config = dict(
    n_mels=64,
    encoder_parallel_block=False,
    decoder_layers=4,
    beta2=0.95,
    batch_size=128,
    epochs=48.2,
)
Rows from block 2 of the encoder, named by matrix and row number. Rows with one number belong to one neuron. Each number is 128 + 24 x the weight over its row's rms, rounded and kept within 0 to 255. All counts start at 0. Numbers have three digits each. After the name is the row's rms in percent of the matrix's.
# fc1: MLP up (encoder.blocks.2.mlp.fc1.weight, 576x192), inputs 28-55
# fc2: MLP down (encoder.blocks.2.mlp.fc2.weight, 192x576, transposed), outputs 28-55
fc1.219 089:112126098108132138121128128128124129128128167125128128128128137128107000137131134118
fc2.219 109:128128128127131255128129133128128119128128128128128110128126135135121129128086128128
fc1.220 095:128154127127130171128153128124128120128125132129123122126109125129068128128131125128
fc2.220 083:127103176123141114134074128134101128128131134128127124128128123128142122128130170126
fc1.221 048:121128129130123136130128164124123128129154124128129127126152128126128128128128128128
fc2.221 057:128088127125123128128129128128140131128034128128134105157128128119127129107128127126
fc1.222 187:149128128128141126127151136128133108128093190111128120152128142131129130128066128063
fc2.222 137:086157128128123128128129129135129129128017128177134128128121128134128122124135126138
fc1.223 046:128128127015128136004130128128128128128128189140118121187147151128129129121121128139
fc2.223 041:128128128128128128128128128143128128128128138129128128128128128128128128163128128128
fc1.225 068:069127098128129175128129128117128128126138128082128129134120128128128139169128130128
fc2.225 049:116128161000128128128128147127128138128052128128128128128128128128141128128128128128
fc1.227 237:130129149131128121128131131117128127125128129124128128128133124130128128117128125127
fc2.227 157:129134144137128130126162127130126128126129129149128128128128130128126128151203128128
fc1.234 049:121053137134144128130126127128128128128126107119126131130108118128128128160126153128
fc2.234 051:122126129107128131128129149128126139133192128063124100122161104128126128128118128100
fc1.237 023:110128128128130171127125128177056128128143128128140125128127232067128128085128128117
fc2.237 023:127074116085128128128136128126130103200130128079145128128127128128128123128115128139
fc1.239 131:136097136140068091128128131139093127129128128097128128137116128128119099122170128126
fc2.239 098:125128129124153197126129128128180141175130128128128128128128153133130145129132128128
fc1.240 153:131137128128128109128127123128127160168144128117128173086128134127091128128129147127
fc2.240 158:128128129126127145148073128130130128128111128125127128128138128080137138128128126127
fc1.241 286:128124128128129133127128126132127141094128101127171135140124133128116130118128125128
fc2.241 213:128128128124128128128159130128128128101129095128005128133130129128181130130128136129
fc1.242 041:111130127128129126120120166127175114088109128129091117125136128127129185126128120128
fc2.242 048:131128202127128129133123144129128130111127130123118128100132128128129128128120133092
fc1.244 207:128129125131125131128125129153128127159128128126095131102127128130114128127127126156
fc2.244 177:132130129131125127127078128128128128124128123128122119113101128127139128128122128127
fc1.246 051:128161111236142127128128151128128120128115127151110127155177134128123129117128126127
fc2.246 060:120128128091128128089128096134129088128139135130128128128128128081128119129128128128
fc1.247 123:123121130126229128152125115107116126128110130115127130146127124127101129123128104128
fc2.247 175:130128131114092128125128120135087128119093161128116129129127128128133128124127128119
fc1.250 100:128128128128128128128255129128115128128128114131128128128232131126079079128128128131
fc2.250 130:128127132128120123123128123100128127047128178128055129129128107128131131133128128128
fc1.253 184:128128188117129125130203129127106119126173095145121130160107127128058132128128117128
fc2.253 155:127155127138128132127181128111162127129129127126128134209133141123119128126129128123
fc1.254 099:091128162096128128128133162128128128128127128128131128124100234128128128130144172127
fc2.254 102:128128128138128128103128127086128128142129142120120121141128120086122150128129220128
fc1.256 161:128129127086131134151128128138128121128000128128145128128128137126128128119126128129
fc2.256 296:114131077128116128097131153114124203132128128131127091128127127075127126133128128140
fc1.257 102:134126124138141130126149140128116124055167128129127172080126131087116131128131128122
fc2.257 109:161128127129118216138130105081128075128127124130128129127127102129142185127118128128
fc1.261 175:133113142128127133127128128127087122128000255119118129169176128126122125126128128128
fc2.261 206:056127128109127128128138128128128130127127137128130128000129128128128132129128128128
fc1.262 191:134127152128128128128130111125128127127230127121127129109128118147123126131128129128
fc2.262 212:128100114128129129128132130128128128090128142127128129128136129128128126131127128127
fc1.263 087:128128126128128134153129128087127128128128128140128128128128077126126128116125091078
fc2.263 104:128087130130143188106127074128117127128129122128128124128126128128105128139128255128
fc1.267 107:128147128173130000129136122130128128121211128132128126128127127144119128120127128126
fc2.267 104:125106128124132146099128129096110125128133128128157138128132129128109136134128129131
fc1.268 098:127129132122128119129133131157124130132128120129128142126128127129128078164128046127
fc2.268 111:130128151129127124128159059128126128128128128128109128049128128079128236146121128115
fc1.270 019:128142132125128128126069110127128118128255128128129129128128121128138183085128133093
fc2.270 029:124127114128128105128156140128052128146161129128137128128128117128121128123155104118
fc1.272 090:088128128182128135138122123129177127150124135125072126185106128128160129122127037086
fc2.272 109:130128126117129125128129128129126137128128093180146127067158107128200117127129127132
fc1.273 132:078128128125128128128128128126128128128127141129129129128179128128127128127223128128
fc2.273 156:170128128128108105132127128128128128105148122127186124127128181127128067131128132133
fc1.275 053:132128128129128130118128126128129128211128128128128128127122128144000128134122134128
fc2.275 037:127128128125130030122130166128128127135123118128127120136125136126188135096127102226
fc1.276 178:084103128106112128131079123127119128107127128128170142131128128125128128178128132125
fc2.276 190:101135127130138128126128127120119130106129130168149128159118129118126128097061100163
fc1.277 083:128130127129128118128151128132128128128125129128128128129128128135142128128128128134
fc2.277 090:145128114128128128128143128128128128128126062128129128151128128128128128128152128225
fc1.279 267:140129160125119128162044128130052128127128128135128130121128128131128130133127128128
fc2.279 183:129127128127128128128115128145128122136126170117128127136128128127233130128128128129
fc1.282 253:131128099123128128113157124128033132127127100128128134148128128150122128128128129129
fc2.282 186:138128128131127129128118128129131128129124125128128128127083128127130128128128128128
fc1.283 117:129125151169127128128128128136169128128128129128108152128145126128137129128120118205
fc2.283 085:128128129143129128123128160128141128128071128128178128127128100106114127095032117094
fc1.286 109:189128128128128128126016128128128126129135129128126128128128129128128095134128128112
fc2.286 146:128183129127126136128131128128174126137128128101087128255132129127128128170128128120
fc1.287 065:098128128050128128127128128128128128128128128128128129128131128128171128128128128128
fc2.287 062:129124153128255128128020130128128116128126128128128130128109136118128128128128131049
fc1.288 087:133128128108054128176139131126077127083101128131121112126127121156128127122132128129
fc2.288 084:114128128148168125151131134128127177134128122118158084127065128081146125097128127087
fc1.289 218:142115128129124122160142134129129128130128135143118111128128127137109085128064128000
fc2.289 226:128128131130128128128137128125132130170128122128093129079128129128127128128128129212
fc1.291 026:128083128102177126128000218134128145128128128128127109147128128126128128128136127075
fc2.291 034:064128122139128128128128118114128127128128128128133128128128123136113130128127128128
fc1.293 044:085150128128017141146116121128128134126128131128129128132134128122128128128123132128
fc2.293 055:128109130110129108104121123126128195119125128127131112119127146121128128128103125132
fc1.294 109:127127125145070132124070105245128113128128129134139128127137128128128128097128131128
fc2.294 126:128128128086128126129128128080132127128116128154129128162129127128124127136130128128
fc1.295 035:128194128127103128193138182128125102079128104128128128115128128128128128128128025105
fc2.295 060:128120154131128128128128092064130172127128129128141124128128128128129053128123171127
fc1.299 050:128128144215127128125128128128128129128128128128126128119128128125129115120128128132
fc2.299 059:255125121138110128128128128126128128128127000146125128128132128156163128128127126128
fc1.300 094:134172128110130128128128126113162128128128128128128128092126127127127128158128128128
fc2.300 097:127128086122128128123112128128127128220191128130093128220150130112127128128097128124
fc1.304 105:034124128217128123129163128119121128145129140128123173184129080128128102128108138128
fc2.304 099:131128127131131128128128214165128128128102127128091128128128128096128130104128129133
fc1.305 152:132128102128128155128121144125125128128122000144124136129128128128131163128128193029
fc2.305 143:128128128128128157128128138179069128136128128138128126128128127132125128147128122129
fc1.306 066:125128128117122128161132116065128128125123132128127117128118129128075122128141121128
fc2.306 068:129130149181127128128127122128089128141128125128136132128128128128127143119124128146
fc1.309 093:122128128127110128128128129132128127127128140128125131118128128128172117129095111170
fc2.309 085:129128124133124130128128156131128153128128099128128128128121128126113128128127127128
fc1.310 161:128125120128128116077128129123128128128128175128128145091127128127127102128156128135
fc2.310 149:128127154128128126128128129128129125128128131128134000124126117129116128118133131080
fc1.311 104:132128127108099129120145128128055128128130128128139128116128128120119128128129128117
fc2.311 102:119126128128127111128199128128128117128099128128136128128040129120093128089128128128
fc1.312 090:127128116128131128120137126128128160127113129127066104129122129126181133123113137128
fc2.312 088:128135092142129135123124110118130132128131129143156131150110128128127125097128083120
fc1.313 263:128128129119127128128126128128128137128144129128101128128124149152128128128127128160
fc2.313 151:134128134123128128184128089126128128128096133125224128128128096180126128129121130126
fc1.319 134:124128128129131129127116127247128128125130126128128103110159129127128135133128131128
fc2.319 140:128128147128142108128134135128123128122128128129158139125107128128099129127128128128
fc1.320 216:097128128128128145138183127125112143129120139128128128121128097128049145128144128255
fc2.320 177:127128135128139128127128128130135115082074128128128129139144137129128128128146128133
fc1.321 188:128128129128128126128132129129137127129129130128128129128128128125136118126118128207
fc2.321 201:124128110125128120129129131118064146137128142123115130129087114128128110124143128147
fc1.323 283:052132128128126139126128128172126128143130110176159127135149120128128102095127127128
fc2.323 141:128128127095152128128128080122108128127127125128121128081128130112097128128146139127
fc1.324 039:129126128111121125128123128126100128129130176081124116107146128135162128128141127128
fc2.324 056:109101097126128144116128182128128103101164124126139128116128230044127128137134111133
fc1.326 226:196128128131125130124121128127053117128117128120121123138124128127110171132119132096
fc2.326 272:125128132124128128065129128129128124128128067129122136129143128128128128129128126128
fc1.327 171:052128128204127129063129134141122089136160127127144129086128083128128127128125135128
fc2.327 278:126124128102137128133130132128161156130128119129127110184142128126129129130128127126
fc1.328 054:128128128129076128128128128128128129128123156127088128128194128117131130128128128128
fc2.328 058:132127130026128129142128128130128128137136128155128129131128128112128128128128128142
fc1.329 203:125127134128128128158128129134117098128128125128128164128128100129129129128130124013
fc2.329 232:183128132121132148128123128128122132128132128129128115128128138129097131128128128120
fc1.332 031:130126127127111128128125128128128128132136127113211127133128115143128128113137122154
fc2.332 044:129134133127135080129130193128131126131065128124129128255128128125133141223114128129
fc1.335 010:128128128128128128128128128128128128128128128128128128128128128128128128128128189128
fc2.335 008:128128128128128128128128128128128128128128128128128255128128128128128128128128128128
fc1.336 021:128127102128129128120091128128128128128128122124255109128128128113126128128019007217
fc2.336 027:129107128128128128128171128128128156128137128128127128128128128129129127128126130172
fc1.337 042:128128128115131081132126128128129128131073127131128130133092128114128128127128130047
fc2.337 043:132123085145126143128128129064154131133105072128124128075129131128129054101135128129
fc1.343 012:033128128088131157134126114190122164128150128128123169171124129129207124148128125127
fc2.343 015:135128124128172165128147127154144130130128129128128129103127148112155088127145128021
fc1.348 072:139128137128122128128100134128126128122128128137072125134128133127127196100129128136
fc2.348 081:128128098151128127141160128131130115127128128135136165161128128128131135135126128129
fc1.351 090:128126125125129128140085211083128152128131128128124139132052112128128157091128132155
fc2.351 097:128065128122128119131117167142119126136119136142125128139128128128129128120130117113
fc1.353 058:128110128128128127243127128128128128125117127127230128128128128132129128127128128128
fc2.353 066:128158128143128128128212141117128134128128129128128126128130146116123128128087128073
fc1.354 090:128127164120128128102122153132122119055107105171099000126112112095128136119128129125
fc2.354 090:128132128128079129146126132127178128129086131128129201123128157120102097127128124128
fc1.355 051:187132127115125190159127132128130128149128082127113077128128128128124164128128153168
fc2.355 054:107147127130137198143111128100128128128129128068127128137128128108105101127128130096
fc1.357 051:161128110128128120134130109151128128128128032128128086128128129138138128121128030128
fc2.357 061:128100206141128147128133131134106128131121128128000128128128130128128128128128128128
fc1.358 189:124149127142128127090172128128083125127200117128112128134129128128128142127128128129
fc2.358 205:128128133105129121166060125119130133255125127147255146128122128121105127134143128129
fc1.360 041:098128111128128128128097127137126129128128099128190116153128128128128127129128128128
fc2.360 032:114128128133128128134128128132122128128134128136131129111128128128147095130128128128
fc1.361 029:170157139138131129176112138162106134137128148128129131128170150130128129112023138124
fc2.361 037:128125124108130126135128106128136128190129129137129209102128129129130127161168127133
fc1.363 115:128125128128127130138128128128131128078000128122129128128133120132151132128128128127
fc2.363 121:128129128128127128128128128128128128125128097112112126128129173112128134119126128110
fc1.364 162:129128128128128127129134128128128128128128131128128128057062128127133129126128127000
fc2.364 188:127128124129139131126105128099144128128116122128131132137134130131129129129143128132
fc1.365 160:128112128124124128129128124106117078112103128109129128128128131133118128128151157128
fc2.365 222:161128131128138128097126128136108128132135134127127132128131128120128124128128128129
fc1.367 074:126095130167128131092121128128128129128172128131129128128121128128129126138128121128
fc2.367 081:128128053127128128128127128136128128124131126128128128128128062128128128000128054114
fc1.368 068:121126128121127110132128127127121088143134127089128146128128134128128118133133128128
fc2.368 073:205162119129100128128125208120135128132128145128128106128128118134138128129128127127
fc1.369 191:126125042083128119124128131137120131128129147133117129218104128127127128127125113133
fc2.369 238:150122128128128103126081129128128128128128127126129127128129128128128128127129128128
fc1.372 104:000135074131121133135150128113035128129128128127128103129117144128100132138170153131
fc2.372 107:136027128161129141128128127168189109120124128128049132128128128128135153127143128085
fc1.373 018:137132115126111130128145128129103128129061129128130128106168132179128128127120128122
fc2.373 021:129131128128131128130128128126141128132105128131120128128128132075167128130128145128
fc1.375 106:185107131128103125062128128125128129128128129124126128130078128145128128129139128126
fc2.375 094:128110129127127105128071128124128128133169129129128148133169126128126114132143128128
fc1.377 154:124123102164128128135129129140129119128244130128229130128128128130128129128128136128
fc2.377 196:113129131128129128135128114114129128127129160128120128119142120123237128123128126127
fc1.379 209:140142108128147126108140128115123134132126128089129131106143025216051122119128125128
fc2.379 199:121140118092129255128162123118129095136128148128128123116121195128127128127124134128
fc1.380 195:132129127082113145128128134131076128128127129128128121126127128129123127137163126081
fc2.380 222:128128128122123106128128127114129126130109128117166135136128116128128127125127129208
fc1.383 048:100128123128125125142128123128122127137092134128131128128128128128128128128128128128
fc2.383 052:128121116171111128017128128128127140158128129125130128128128141128121123128140123128
fc1.388 067:008128128116128126125128171131124128159122127129135133128128157188007128130124129056
fc2.388 070:163128129128128128129128128128186121130151128128118116128125099060128128128120128128
fc1.392 172:175128128125127128128128128128127124128140239124149128182129137127099130128078129113
fc2.392 107:130128133131128141127127128127128129128113127128135129126120118129104128128128039133
fc1.393 072:127115128219143130124128128128128128122140104129121129122128128128137093128128163128
fc2.393 064:117099121128219112128124255103128119128176134190133129137185134128105128128115117128
fc1.395 136:127128128128128177127185126128127128153121128151098120130128129165138136130128128128
fc2.395 131:128128129128133128127185137134130125133130128128122128128128127127128136128128128128
fc1.396 062:128084128128132127129137128131142128196134144132118132119128128117128096128119129128
fc2.396 061:120128127128161126167140139128128117076128132129116128128136172127128129128128128086
fc1.399 025:128128153128128129128086128128128128128128141111128093131128128073127128137128128127
fc2.399 027:128128128130216128131128128128128128128128128128073128128128128128164123128129128128
fc1.400 045:127128130128126144130128144128150128111132127128127129127141127128128128127119128128
fc2.400 053:111102128128128187112116123130114128129096128132133128129117164128128155138128164212
fc1.401 055:126157128128128128127128084168128133128128118129129128133139129107121157154128136139
fc2.401 060:119127049053128142128230196128129132136128128128128128128129099121108116130135128128
fc1.402 083:128128119128108126114132127128016128132056129128162126123128128141160094132128114128
fc2.402 080:128128130164162128157113111112129128125162146128128139084152128128181123128128152131
fc1.403 056:128128144131128131121128128129128125128102128128126127134129120130128118128129148110
fc2.403 079:128140126120049128122135133129128128131128128128128128121128126128127128128128129119
fc1.404 102:128128128128117128110128129079089135129149119128129128000128132128116126128128127047
fc2.404 084:129129128131128128113088133128123111112128189128089128168118126126128132217128096119
fc1.405 167:128135126134129126130128150130127206128132126129128000128114121000128128109121129128
fc2.405 191:128128127128117145114129127127126135146093101130121152131142123147131128165127128100
fc1.406 044:154146128124155121128128128128054128134128128129124129128124125128128128127195147128
fc2.406 047:128113105133128169108128128128129138128128000129090128141080128128127128128117068128
fc1.407 045:090130129146128137087128128128032128128128119128098128128129177081137128126115186126
fc2.407 047:128057170076128128128128173128128128128126129128128156128128101230123125075128128132
fc1.408 044:128118080128130120123128129192128118128128132128133129128071128128114128128129140120
fc2.408 051:159128128129135129127128128128128132130128109128128128128128139128122128128128128115
fc1.409 026:213143130111131119128118101131093128127119128128128180000122127132126133128128178127
fc2.409 030:128128128128128108128128128120136128128128128129124128130128128037127128089126128128
fc1.411 055:126128128125128128122128111129052128128122128132131128128136130129128128128109128128
fc2.411 055:141115145128128094126134128133128128103145128129128128145128129128128128128140128106
fc1.412 193:128131128129110136100127102214097137140128115136107128181126123130132128125120122177
fc2.412 218:124128130128127128116127128116206098131132135128101128128126128128129129127128128122
fc1.413 175:128138146159132122128128124128114181128128131125128129111124129111129129128129105125
fc2.413 231:127128129149128128128128128128128133128107127125128128000128129128189127119128128130
fc1.416 256:128127128139129129129107113129107129128112128111128101077128128144130122129128135116
fc2.416 250:128128130119127131128124128128128124222128129127128129128128128128156130128128157128
fc1.417 252:057129129134050127113129128162128132129130131130129128135125131144128087128080121128
fc2.417 281:126128133129137126121114132128101115127127128131159143192129126128127132125128129133
fc1.418 121:128139128128102129129128115168119128133126129117128127115158128128077130154128129128
fc2.418 112:133136117125131128126148128059133137135128130142128125100128128128131130109129124125
fc1.421 095:121128108128127119127128128121167116128127130132128128123159128125050138129128128152
fc2.421 113:128123121128129129130125128130029139128131128128143131128131129128128128153136128125
fc1.423 024:128128122129128128128127134159122128131128034128118128154094057128128075128065128241
fc2.423 021:140128125143128129128128128128125123128090128128128128128158128128121128122128128128
fc1.424 098:126117182129129128128128200137130137130128128128128222156172127128121128119128151128
fc2.424 116:128128128128128130128115122139128127130128128128128129157128134130128162138127132128
fc1.425 114:170128147128255128097128128130128128145090133107128237122124129127129155134128227128
fc2.425 123:128128128128185128160129126090128126141132124120128129127129128131124128152124128128
fc1.426 080:128128173123132128125127039128124128129129201116125128117125128128128128131136114080
fc2.426 094:132131091180127124128128154126125128138128121132173128126126127135133142129105128131
fc1.427 088:111127168151128129126189124128128127128128128128128203115136108128068086123084128128
fc2.427 069:132110136128127130126101094127113133128127144127128126097128132128125127197155128124
fc1.434 057:141139140130128134130148120128115128128133128128114119124128098255181129112111126128
fc2.434 066:109102135128086129105127140142114128128080128156126128127128128128122163128128129073
fc1.435 137:131160106128128129134127129129128131130255134128142123128122128119133131114128132128
fc2.435 125:134132132129128128128128120128130128128157129110128128134128085126128128126127105125
fc1.436 080:127125126128130128126132128130128129128196127128128127127130128128132128218184128133
fc2.436 072:128128126128132164128130125128103128201127128128128125128127128139027128128127122136
fc1.438 132:129128255129128128128128129125125126179171120128128156126127128128106084128122128128
fc2.438 103:135120069122128146129128135141128128129243128125128128133126128128128128145128128128
fc1.439 110:197128128128128128128148101128129126128099130128122130128123128136128128133120128128
fc2.439 107:128123129128127128128128128048128182128081132129128107128118128128126114128128128128
fc1.440 064:128072137140128128129128128248128128150128128128128128130128128127128128000122128128
fc2.440 060:091127128128130125128104128065128152128125131128128128125128128074143123255133128128
fc1.441 015:085091125129128128128153129128128129127127137128129129125128123115128128109128132109
fc2.441 016:128128128109123151128128128128063122104127120154118136128128128135087127128128128128
fc1.443 260:128217118161121000121139128130128128129110128172128128124129096128128128099128131132
fc2.443 214:140128131118155128109128142194128117119112096136128128126114135148128206129128128128
fc1.445 032:161138103108119128128125128128128130132124129124229124046114079128122126128129129128
fc2.445 037:128128039128126127128126124128133128129128128230119129128137194108064128128133132129
fc1.448 012:128128128128128128128128128128128128128128128128128128128128128128128128128128128128
fc2.448 005:128128128128128128128128128128128128128128128128128128255128128128128128128128128128
fc1.449 054:149128131121102128132120130189128255068128128128111130129120167078129141144130105127
fc2.449 055:128070128109128161131096132119121127129129175155080128128125101128128094145128128143
fc1.450 230:127074128144122087126134128132128128100131128142129100112125076128128128128128067120
fc2.450 233:126143128129128148128143163127128128157127127129132128128128181170129146101113192129
fc1.453 136:128128142128128128128128128128128128128135128127255128127117128128128128125132128095
fc2.453 123:129129128128128128141125130050128128128127128129036128128134127128128128128115128128
fc1.454 018:128128128140247127119128128128128128128152128124128128128159124139128128128080128128
fc2.454 024:128128131129128128126127128128070184128136128128122128207128128128001116073140128128
fc1.455 123:126145128170128128128128105128071126128130128128128128128127132128128148128154233128
fc2.455 098:129128093120128128128122128128128131128129127128128139128140135128129128128128082129
fc1.456 154:130132104255123128127128123128128128067128129128160127128127128128130153130141128157
fc2.456 178:123128104133128129129130128085127128128140128124128110128133125128128126129209127128
fc1.457 312:129195115153123126131134105138111127128128128125133130188116128122116123137128127127
fc2.457 244:128128128128086057128103133143128128128086110127128135128154150166171129125128129128
fc1.458 067:128130137126121095133128171127129127128107127124127128128198128126128210137128130143
fc2.458 080:118119128129131152099146132128147148129116117128093136128130129126137127113131141161
fc1.460 250:170128156128128128147128128129128097105178128128149128078183124121127128126255128129
fc2.460 209:127128129131127162124128133122094128128084128128129129133129156131128131127125128128
fc1.462 028:125128126128129128130139128128080128128126132110132154128132079255128128133128107128
fc2.462 033:128128132126149128128129116127129128149130128128178075128129128091128128163213100136
fc1.463 127:098136129131128124176128122150132115127235128120131139128127106129113102124139125128
fc2.463 118:127128123122149127128128145093036062128128132135157125078128130125129128201126128121
fc1.464 039:129128127128169085128131128098084048120143134145130123127128128128127129141216046128
fc2.464 038:128156121128131125128156140129127128127173125104124137125125211141129137102127128129
fc1.465 193:046128164135129128123126113108103127128131124128102127129128129128128129121140128098
fc2.465 195:127127127130128128129128134112128126129125243135049125134140129133138133129087127128
fc1.468 123:129129127128123189080128128134128130095128124132116126110128132092128148122126128128
fc2.468 117:117111149119128128128128127128128128124127140122127128127128128186109128123128128131
fc1.470 059:152128148165129128130128132153110119142127128128126100136128128127147130000128128123
fc2.470 047:128128128128128128128138142128128128084128128128128128111117125128190135128137128131
fc1.472 191:128110126128048153128126127138116128128099129128100127128126133128128127128159128115
fc2.472 136:128132122128128153125125128176073128128127130128133173103128058128128128126128128128
fc1.474 090:011135141128129122129127128236137105110171145127140127128129154193127168108128101128
fc2.474 107:129141127128129128128128137065130129128135128128132127128128128039112131118121128128
fc1.475 007:128128128128128128128061128128128128128128128128128128128128128128128128128128128128
fc2.475 009:128128128128128128128128128128128128128128128128128128000128128128128128128128128128
fc1.476 125:086179127132125096128128126133143128131126110128128190130128128220128120128138151143
fc2.476 156:128150127128128085128127124175129075128076128137129128112154150058128128116128131106
fc1.477 171:187139128128127126140119129140127175131140132128128128128128128128126127127129128127
fc2.477 167:122128106146138128128137122127127126161128128123246128128132126128128126021127128128
fc1.478 226:130128132110128124124154130128126106128079155128128128038128127134128125127144107132
fc2.478 269:128124131113128142124108128132125096128150000132128132128191129128123128126129130133
fc1.479 149:000129128128121128092139128129128082152127135129076128132174130123153082128128177255
fc2.479 211:127155128130128133133128128064146128128128115127120127129140120128128128127117127000
fc1.480 041:128128083129128129128128096134139146129130164141128126120132128128128128127123127128
fc2.480 040:126128131127128128123129190128126128128141118128128178125128140255100128146128145127
fc1.482 139:089128128133128139128128128138153119134128129127134128126128122128128116128128135128
fc2.482 129:128127128126126130128137128127128128144137158128175084128222183128126224122050121126
fc1.486 143:108126147147136125126127123139131137126087120127127128127103098092112128125133129178
fc2.486 203:119128132147128157052128114127103066128131155128132132132128130132129128133128128128
fc1.490 042:120128130160125128131127122161099128128128124100128129127102128128127128128127128128
fc2.490 048:177056126129128136110128128128128127128128129092128128128129128128121128160136137109
fc1.491 035:127133140125129127124138114215130128132110128128119128099125130130128074128128166094
fc2.491 039:124118137130123122141128180128128122127138128128127129128128164135128128095092133127
fc1.492 071:127126128131129157128128127128128128129098000134128128127130128125128124128128128119
fc2.492 065:128128147059097139127124119124117091128128128129128128128128128128128128128135128128
fc1.494 023:126128149128119094126135128105128127149128122127151128148128136128130128000156130169
fc2.494 028:092128128097128218131126128065127124128112130128138128127128127102128132128139133124
fc1.495 052:148122132094110128128129210108118096143126128128129128119143129130101183115053128130
fc2.495 047:127126128182075129128129123128128128155128117126128106128096128126123155126128127128
fc1.499 082:129128129153128128139068128128128126128112127126130127133120128044175131127132128117
fc2.499 060:128128097124128128128132193141127110129000128121127128122162128119128129128128128127
fc1.500 114:129128128128109116115128128125142106128128024156127128128128127128128128050128128100
fc2.500 118:143128128130131133128089129146130128128128133129166128151128132126127128153126198127
fc1.501 056:128128128128128129112128128069128128180000118128054109128129128128128128128128128128
fc2.501 070:115071130122134133128128134128128055081129121128113103128128129124130179128130125128
fc1.505 200:088127124130128128211128122127128079128128130111119130128138113127128128128139128102
fc2.505 162:128149128067128131121117140128128128142128128128128096117128128128129128128127132131
fc1.511 041:104128065128128109128131128128128128144128112128156119127129137075129134056128128128
fc2.511 049:128133126129180128117133230099101119147180128075128128129130128128074138133124142127
fc1.512 137:228127126128127126132128113084118119132061146121128114126126128132116130120093128128
fc2.512 190:128121124115130128157127133134129129128130126183125128112127129122134128154127121128
fc1.513 105:121118162129128127129127128128111140128000127117128128128137091128132128128121128125
fc2.513 110:130138128126128129128129115128122128131255102129125114128123128128128131128127128156
fc1.515 039:097128128099144128127125128128023126127031132148148127141127128128124136128143126102
fc2.515 044:128144163126089128130128061110128132103128131132128128120155128128128127110128127128
fc1.517 061:128128129128128251128150128162119128235128128128128128135128128133128129082128128191
fc2.517 076:131121128094128008137128101010128128128128133133127121128128128128128128128128134126
fc1.518 048:128129128121122131128134136128128128094128128125128139128128138128142160128128128126
fc2.518 039:128132169128141122099125129128128122118121120128128128128128089128081128127128127128
fc1.519 009:128128128128128128128128128128128128128128128128128128128128128128128128128128128128
fc2.519 009:128128128128128128128128128128128128128128128128128128128128128128128128128128128128
fc1.521 290:128128123062074128058129130209127130140127112128082128128120126137128169128160131184
fc2.521 234:124128140128131128128147127131125111128128036126129128040127128128128127129057128038
fc1.522 167:126125130130130128131127125129134129121128252132128149127128129128129129128127170127
fc2.522 181:126128108128128129129128128128129129133126127128163131128128128129128128118129126130
fc1.523 158:000125255128140118127129097125105128128128132127159136128129073130112128128109128128
fc2.523 236:197128134134128172133108124123122124101136130129128125128099133130128128137127125121
fc1.524 077:093128143131132128129151093128116115128134143128128134129128128136094127127129130092
fc2.524 083:153128129130129128128047130128139128128222130132195133128116154128074140128128191126
fc1.525 143:128124134129116098128085120144177121126125126128135128018096128128126130148121128011
fc2.525 151:128129065128135129126130131106135104134151166131128112122124133125112127100153127096
fc1.526 070:137125113128107123125128124118129122121128132128162128150128128128128128131124129066
fc2.526 084:128128128128140128141135128123128126094121055128128129001127128128128150128091128172
fc1.528 041:128126128128128128131128130205127128078114158128128130126123115128128128128128128128
fc2.528 038:128135128128128128128128128128128128172128128062128129069128128128128128128115128132
fc1.529 085:128126152128141128155128126129129127128097128162127127128127138101112129178128175134
fc2.529 084:128128133153128128122128128128104128138094128128129128128134128128168128107128128126
fc1.530 096:128128127128128128128087128228128128128128142119121128088128128128128128128119132128
fc2.530 125:063128128129127128137117220118096096128120081128118129128135128129090128094128115119
fc1.531 183:130123128128128127129176127128000128174129128128180128128097129128129151123128129129
fc2.531 181:148117128159119122135103153128128129121119128120000141114124131142146129128128128129
fc1.532 041:132128122117125128128128161132119132128128128128134129211121126226132122134128128128
fc2.532 047:128128128113128128128158128122160131128127128128130128127128128128128122128128128125
fc1.536 168:118123148128112126128131125139127021128123111135125128128127129127125128129125135152
fc2.536 229:163133127138128120130132128128114110128136128122129143140128123128113214128174128074
fc1.537 225:129127132088128127101158118106127128131129128128185162129128128128120127167124129198
fc2.537 234:186128124128127120125076128128118148128127127114128128125128117125137128128128126122
fc1.538 196:128122128128128128114255128124066128128212128128111128128126128136131125124104117128
fc2.538 145:128128128105128129129016143142134181127133124128125124185128130129086128129129127128
fc1.541 210:110128131199128124088128119128092127128127131128128128082136127128128142127128125255
fc2.541 163:125114128130188128125084128128129131126128079128129128129130114123128128133126128126
fc1.543 149:128128130131139128128128122254095135127163139129131107128125115097128155136129186119
fc2.543 181:129128144128173116128054144063046125130123087109125130136121145119061084100126109128
fc1.546 059:069128122129128177129128128128117149125130128128233126128128128128128104130128035135
fc2.546 088:126126121160124125039128125128124128128213128129142141128126128127134146128163128105
fc1.547 211:128127128127128129128128130127127128128220128127128126129103129128131127126133125128
fc2.547 162:128129005152115128122128127127116129128148128128108123126134128113122128128128139161
fc1.549 147:127128133138128173120126123160046128148181123128128126130096125143129129177122128124
fc2.549 155:126139127128147102128136130064126120127138165128130120127127128073071126128147129125
fc1.550 087:123133122115128128128132129128149175137127128128108128094106129132128114128124127128
fc2.550 078:128128130128124128130128138128128138128128168162129110128128059128113125125131128111